Weights of a small audio-text matching model.
Model: encoder rnn lstm, fusion encoder layers 6, fusion encoder activation gelu.
Rows from block 3 of the audio encoder of a small audio-text matching model, named by matrix and row number. Each number is 50 + 12 x the weight over its row's rms, rounded and kept within 0 to 99. All counts start at 0.
After each channel's rows are labels from the 100 clips, of 14976, where the channel reaches its highest value: "top examples" is what is common among them. Only what is clearly more common there than usual is listed. The data: drum patterns on synthesised drum kits.
# conv: width-5 conv, stride 2 (encoder.blocks.3.conv.weight, 128x128x5, each kernel summed), inputs 43-85

conv.99:39 44 33 41 54 44 55 53 43 53 33 57 58 59 64 59 34 40 55 62 56 41 39 49 34 57 79 29 45 52 45 60 28 56 42 51 56 45 47 47 46 62 47
top examples: clipping; text has "clipped"

conv.42:42 49 33 37 50 72 77 57 72 26 46 59 43 54 49 55 43 29 53 28 28 80 43 49 44 49 47 41 38 65 50 63 55 50 63 35 36 25 70 37 52 48 64
top examples: crash cymbal; thin (high-pass)

conv.47:35 61 38 43 28 49 53 48 33 55 47 24 43 47 59 48 35 60 44 38 64 26 57 43 64 55 46 32 51 60 52 58 42 54 27 77 60 45 40 50 54 47 47
top examples: rimshot; clipping; text has "clipped"; march

conv.63:49 44 52 34 87 43 60 45 78 45 39 67 80 55 42 41 51 47 35 42 43 59 40 58 45 49 39 99 48 62 32 46 62 62 45 37 46 46 67 44 55 44 52
top examples: ride cymbal; clipping; text has "clipped"; half-time

conv.13:37 23 59 66 64 52 32 38 50 38 51 53 66 52 64 47 48 49 33 40 43 48 45 50 67 38 49 34 53 56 39 50 53 44 55 33 66 64 55 34 73 43 30
top examples: reverberation; text has "room"; text has "reverberant"; clipping

conv.39:38 37 44 71 51 40 48 72 59 43 39 43 42 36 49 53 74 38 43 51 30 39 58 28 53 42 45 44 56 57 39 57 45 34 57 34 23 35 81 71 52 29 43
top examples: rimshot; clipping; text has "clipped"

conv.17:60 42 12 50 62 30 37 47 49 53 51 44 60 37 45 31 58 50 49 49 43 47 57 48 55 47 30 49 21 65 36 17 48 26 38 42 66 31 55 32 54 51 43
top examples: clipping; text has "clipped"

conv.23:49 26 70 28 23 44 36 47 40 44 49 39 43 37 64 43 27 27 56 58 58 47 53 44 48 62 64 40 39 41 58 39 51 64 67 37 50 59 60 71 31 53 49
top examples: clipping; text has "clipped"

conv.75:51 77 37 52 53 66 52 60 50 59 57 26 26 58 56 49 44 62 59 31 48 35 43 64 57 77 49 32 45 48 45 49 40 49 72 72 56 47 41 38 55 49 59
top examples: rimshot; clipping; text has "clipped"

conv.64:54 39 64 55 53 43 40 63 29 21 45 54 35 73 56 33 51 43 48 41 62 38 43 53 77 54 54 46 37 41 47 40 42 51 47 63 52 33 40 47 26 74 48
top examples: clipping; text has "clipped"

conv.100:43 63 46 40 45 42 57 51 19 53 66 49 55 63 38 48 63 48 37 38 36 46 45 30 69 46 37 26 44 50 40 38 34 53 39 47 36 42 51 23 63 38 57
top examples: rimshot; clipping; text has "clipped"; thin (high-pass)

conv.101:33 59 46 66 41 51 62 58 43 58 40 45 71 53 59 53 56 68 48 54 34 46 67 50 72 40 55 61 62 39 51 38 46 40 41 47 37 39 39 41 46 70 51
top examples: rimshot; clipping; text has "clipped"; thin (high-pass)